Weights of a small multi-label image tagger: 10.9M parameters.
Rows from block 13 of a small multi-label image tagger, named by matrix and row number. Rows with one number belong to one channel. Each number is 500 + 25 x the weight over its row's rms, rounded and kept within 0 to 999. All counts start at 0. Numbers have three digits each.
After each channel's rows are labels from the 100 images, of 14976, where the channel reaches its highest value: "strongest on" is what is common among them; "lies over" is the class under the peak. Only what is clearly more common there than usual is listed. The data: simulated fluorescence microscopy of cells.
# c3: 3x3 conv, stride 2 (model.blocks.13.c3.weight, 512x256x3x3, each kernel summed), inputs 86-171
# c1: pointwise conv, stride 2 (model.blocks.13.c1.weight, 512x256x1x1), inputs 86-171

c3.152:515522485506515519481483494501482490481535470466469532479489549477468508480517492558538501533494483533501533476489493447497458492540526466490497482463539483486515496445472474497542473498524535496509483487490470508510503518537506467500500459523506516485527491
c1.152:543510482519535511467495508545459468498505471418445509476522480486503515518556512539486517500486466516485486507475502487511471519503482443486483499498504477549540469497450451488503494487528523485532489490513496487512502516516503508543443490533500502503483489
strongest on: crowded; cells: ten or more; fibres; ring around the nucleus
lies over: cytoplasm

c3.416:469470482471413507511514515470488481499518503493524514513488524510479510502462505507480521531516469493537494493525472509468497482479488513482527522502547515483507510524484485526596511483517473519495505475499513505500499501518472488450491527501520523526505467
c1.416:498473482479456533493536499505484499508504481524521551476513506534485516515474508520502521506516508507547481492488487517519505501511477498479502500486527522536467469472497495516541505469515479493509495502500484493522501510500470492466482466498538502518478467
strongest on: yellow stain; ring around the nucleus; fibres
lies over: cytoplasm

c3.492:485488485478491532507498489551487534551495520498503462531459530515496501509497488474504514495530475514478512498504502472475493492498518477486468508478509467511510536527441537525465481498509529521466538483506434506488482481475514514500482479520552500463487495
c1.492:474448470517517531496507519524505493506529500491489468506480481512507527506507535519509518481527492509448508482479467501519512481527485465509479479469492480511476538511466545529452509485527502551499526508467464546533495437515495474478480498467543523465548517
strongest on: ring around the nucleus
lies over: cytoplasm

c3.333:496512492481500491480501530520522490482528492492490539493521490543514482445514490505511521486495458556488482517499522460522531486512473462490509477508480499499508463544480523497496502541524526479470490446526506517507505509501469533511526479542542496452478522
c1.333:497454508487523532491538496525497493506491500547514543482533467520499485493479466525565501516511450526500514470500518510521525456514488540481498524491493527502512499530486483485478507513527538478497502499499512503525513522477466510514514514500516495481462507
strongest on: ring around the nucleus; few cells; cells: one or two
lies over: cytoplasm

c3.225:483460531483487522506528512482490500475527529521455471529480476505512497527500487472489474469528458493500489494491495529479511503466514513521499518497536518449483482490502515503461532521492516501497493506550502512539534478548516543480503489534489485499528465
c1.225:507492492472487452511492531511532468482508520523469427501479482444487516523496522513474475494513488501458471475473475488549510500467532526487497509511537490449496474508490494473473514526468513482498487512492522515543460452518534483510516509472432500478516500
strongest on: yellow stain
lies over: cytoplasm

c3.255:491551484463505471504512523482507559476518498548475497470527501493478499450498474452491505514467513527472506501478511477529481519536480506515524513527489484499523519453540531517570506485490469507531534498541465488487498468525483508502492514515508506473445503
c1.255:487499497524486493507473532472502543469540509522529528491525464498471510434491513467503463509502497525515502483558508460528450534528501534496510473524508501488502502489488501519526530549533477515521515526485499480518482457499396468482500530496495518467465490
strongest on: crowded; cells: ten or more; ring around the nucleus
lies over: cytoplasm

c3.30:497495519517472543543538504500510471503472499474490512477516519533494480541494441478456499526498509470496519487468505499516510485553487482507497457497520452504521497505472507477474481515526497529483452558524490474528458533461473504524476511506466514502526497
c1.30:519517489519447530535537510525498491531500484482484544503488502530528490542481489514489468477499496471499476528472503488482537450492483488485494483518497499450475523552531542496493480492492485514488449497510482500523492526503517505514490490535511493473498522
strongest on: out of focus; bright spots; smooth cytoplasm
lies over: cytoplasm

c3.25:467496509458502532492506539502468499482481500485527469508477492487506525491496523484487502490513510510515484483472497482504508463485478493509523521503535492492499503487500503486506509515481513533515505490516512468507513484516525488502473498514434485503523522
c1.25:448524511503497505508522522506490516476524529513518481492522517508490517485490529483487479481510518496510494446451477456508527469481522515501525514520493487500499492505481497501483514511479523495504527464512504497530493470493553527511482482546416515493485459
strongest on: yellow stain; membrane rim
lies over: cytoplasm

c3.131:499516469467482475498483507501490452481475547516469487529488470468484529491461485494488528517512475493488528533494485509489503499503463493453487496483499524490499524504467485521504486521538495529452500478505526527504510514480484543492499483502506512505500523
c1.131:498507444474442522515501508491488478470512531533490459513522528486482502483506481513511530488476484517494493507474481498481449477497458487430499505490487545489473502490505487509458506504529528493481532461504518478521459507466506513518520480528523518481502484
strongest on: ring around the nucleus; few cells; cells: one or two
lies over: cytoplasm

c3.402:513511537488554505476466523494513487504531523493475519499480432512533500485476474478494521487466490504493497521492485477515499521485513456508541490499545518488495450484478472509480479529493508522517478507481497559475529501551514530475499490508534466482478465
c1.402:489504529502555510519483527478475485488518521467468469512489453458529494483495520452472526500512485509496479531464505529485506502490538519504548482561513502500509502481476453501503453507517519523501462477554505532518504493515533522491514482496526503488508482
strongest on: crowded; cells: ten or more; ring around the nucleus; bright spots
lies over: cytoplasm

c3.164:497503499451456532494553520474476500470536522498499467507534474521536526501526499490515508511498494509444519494462509498486476488490481495522475554516512488467520487505478531482521502509508546515497493509526503510521482493511520511491453510533428484476519510
c1.164:490508449467512508488554526497481518492515508494483496505524472528499558481488531493476474485495483498465493466506476499499473477538482467510489558506515475482481511512486472513463539490526519468523515521543501504469483496468541464505476511508409502473521490
strongest on: yellow stain; few cells; cells: one or two; bright spots
lies over: cytoplasm

c3.239:520526499516501538475481528478481514499463535450538460441510494475501534528509464522523482493496492504484526518510505444457479470494531466490507496509525501490455486493445462509459530481498506496461485487498516469488490546514473495457463532519517521479533506
c1.239:528507494489479496501473521497508514511465522498507462473508498463530503511521491534484510437512466507485575523502518484481499488489519453490514522535479497466466466469461416542452518500484473512505510486472481497500510519502485482475479468503485493468496460
strongest on: cells: three to five; fragmented nuclei
lies over: cytoplasm

c3.32:512487496494451488465540534510484483467486476486491514537469486522536505505486462523503498473531489522468429498531495461463501501483493545517457546483482497480506410530504507445460529511489531474474516521452522466490545502542478468495478511528488522496471521
c1.32:519482483478473509520524530531491515471457459502482562523491497499490493513526505533524505448509455512420490506492472468500464460490495493508502530494487493451500437510510479493501508514506541478485519478478512467501523464486469526434538472503441526517532500
strongest on: ring around the nucleus; few cells; cells: one or two; red stain
lies over: cytoplasm

c3.26:503479526525496447490479500478543542499527492502531474520516494488522486489490526537490468510468513517473492471504500441485495538499542536493507539509510485459484486494506515482469505508510511532461541534504509455518512516492452506503497457522462509488515492
c1.26:485486520533454467467501478479545527490527500494526491459486464514502467513530527548488479473491498505493506504494532487524494556489490513539501492477474514497516482450499508500459479538479523505466528501463521485517511500533491505481517500467515504477449455
strongest on: cells: three to five; vacuoles; ring around the nucleus
lies over: cytoplasm

c3.288:547510490499515500533490492491492539534517514521508503528564486499478554458516467451499531475501472555471461459491520466501523497539546508511500537509458459488470480455496530462475493536476502485526460500482512467523483525477452487501513498471502496498464527
c1.288:499540500534504528541493494480511546491552511548520518541519476507496551470488508518472521472474474549435518523518488491486448493519538506497563482507476479509504522470524490540440493479528500548486493496526474476524504558481493513499510455521519515488476520
strongest on: crowded; cells: ten or more; vacuoles; ring around the nucleus
lies over: cytoplasm

c3.1:488490505538526501456473480564483506514499432527501565507498480530479508523493515513505449474503463501530502508482481487520512484511511533518496498484465499514499444511521518478481476490504489503500506497498529534494471475484489512487493518531546482531480520
c1.1:520490482534502487508497517548483520491551469481485529496479474518507476522524503507470507505508466491479523519509453513444520470500462532496518475422438519520506468507493520476499494493509472473516472476467519523506524551502474503490505522529542490487471501
strongest on: crowded; cells: ten or more
lies over: cytoplasm

c3.120:474510493430428471476539529483471494505532454481475489439518492484479525481556527476540505476518513526472489454492502472530488501513517554527489515503480506549491522469548462520511549510515464480491503474513481465516497471498527495454468507496523501501513510
c1.120:501494492459475482471529504497488487492510483479480511444489455474517527525506505517532491504516511505484555480490509457515520510501477567550484516478490476533491511449533462493501504482509476502473506502486496480487506488512550474466509469489535496498493517
strongest on: out of focus; fibres
lies over: cytoplasm

c3.143:516447510503565492473512518506509517497473485510505485467539498477518473482503482518478480534490475510471449530528498464500465486510461517490526505508508522495499478479511517527481511502486513521474512508527475495536529446518555569487475505501425486519438524
c1.143:494501540446501507492513496478506503467471479538484427500531498514501476471520529519505536498519458517463535517515524453514507492557462519521507467459497506513488507510504527498457502503489483502489521532474474471471507485524545478517518516469478485460491482
strongest on: out of focus; ring around the nucleus
lies over: cytoplasm

c3.53:473493498454493482470467537498519510499504543567493508462513488459479493481474455527511517466464527489515553486514499471467497516507479520483530472517552506513489493448507489531537475489520465487506497520498475528491498530519520539502467471504459486507538512
c1.53:497492529472489501486477514487491478512481504485509480483506481528504530468484512485526516386498467494473505546522471477477510518504468500508503484506523507488466505486556490560513484489502497490492536499464480523465504554466522552487487504478469465490472479
strongest on: cells: three to five; out of focus
lies over: cytoplasm

c3.395:452469491502519526477464519528479496494494481515519533517460504511515536453495485472536473500533476492513501472497480479456458517543501454578500500491500474532513521429492541534530495518497502513510489498525538462538498534495473508499508502522516502481492480
c1.395:468449491483508501518478479517511478494522506521516510526471507447482501489471462502511467499538476475514501494514454506461506493498489486557489488535490538488522536484502498584457526520494518525512516473496501471544468470505476557468486488516487563444452509
strongest on: crowded; cells: ten or more; ring around the nucleus; out of focus
lies over: cytoplasm

c3.97:485496487520435522521516516485521505507490520481547473503530547459472504524518517474505496480512497552532492511528463434492471518492489457495486511486527506515502539532457446496497503480503537478497482474501521529525479500510524513487514454523542496459474527
c1.97:477521501543500522496521528496525496499511505477472501494496549503507476491505502511520467477531438503528521500473496462460454502512505493526485529462533521496479496501481455524497535506474507509509468471504525540518500498485483512494525478528559512436504476
strongest on: cells: three to five; vacuoles; bright spots
lies over: cytoplasm

c3.383:498554463467498513497504502498475523475454510506490524506484533523496562455505529549494500497506476499471503539512512493514519524538500474462464496433480479509507511469500528485451475488488487498540496542522483500526506506524429524547508502517508513521487474
c1.383:444535501486516466465493498476470482476448504509568476504492512505486549516505503551506524454481474470453502537492460519495493528533491471452486471483477513516539496470491527485483494477473500501508516507496487450524482499525484492488464465481505466486476491
strongest on: cells: three to five; fragmented nuclei; stain: green; smooth cytoplasm
lies over: cytoplasm

c3.423:509468487521482452509474527491499493500501524480482558523545515520493499545484524505528508464471529525489493482490494523481480513531526520486517481495471500495532482521470487479508518512461471489466517530479471485503503491515471485523416535505516501497526515
c1.423:487496502495517542511451463505487546487479485482473518503516525471523485539459525481506475442482515494526530498495503544479481538555499525495510512459472474526512450513485480478511502489451470524465467478508509521457486512517469482531468485536496467500485456
strongest on: crowded; cells: ten or more
lies over: cytoplasm

c3.214:465460492515496487536513506510494489515482528440516444482488503470524516490484494553516491467550547530486524525530484487511525536481508509488504501498485480508481457439513486522492490507523434505478510502524539514521504497486497506523457489489510484461521522
c1.214:481475493516507495530521535534562469542487564471494475558453494424503509505509474563495508471505515499493496496491504452527476506507531496474513519510504499549513440515458515504496489514518474500485503458482502465495529547500514490489495521528491508491532528
strongest on: cells: three to five; fibres
lies over: cytoplasm

c3.508:507481518519533535477509498495537495534470514509535505487483504476540521524485504510475464453517472482463482473526519487534513522503534493436486494491490549547512501512496514455452499490477524491525441516490558505520472495538488537494486476492489471452476495
c1.508:484502514525523506505527472495521541490478528527493510518492505495531485495481512513468492463532491475506500492469500520527549504481519508459494514484474532522513475495456481446460528499470482520490424507496542492494440482498516499500475516491501457463497482
strongest on: out of focus; cells: three to five; fragmented nuclei; ring around the nucleus
lies over: cytoplasm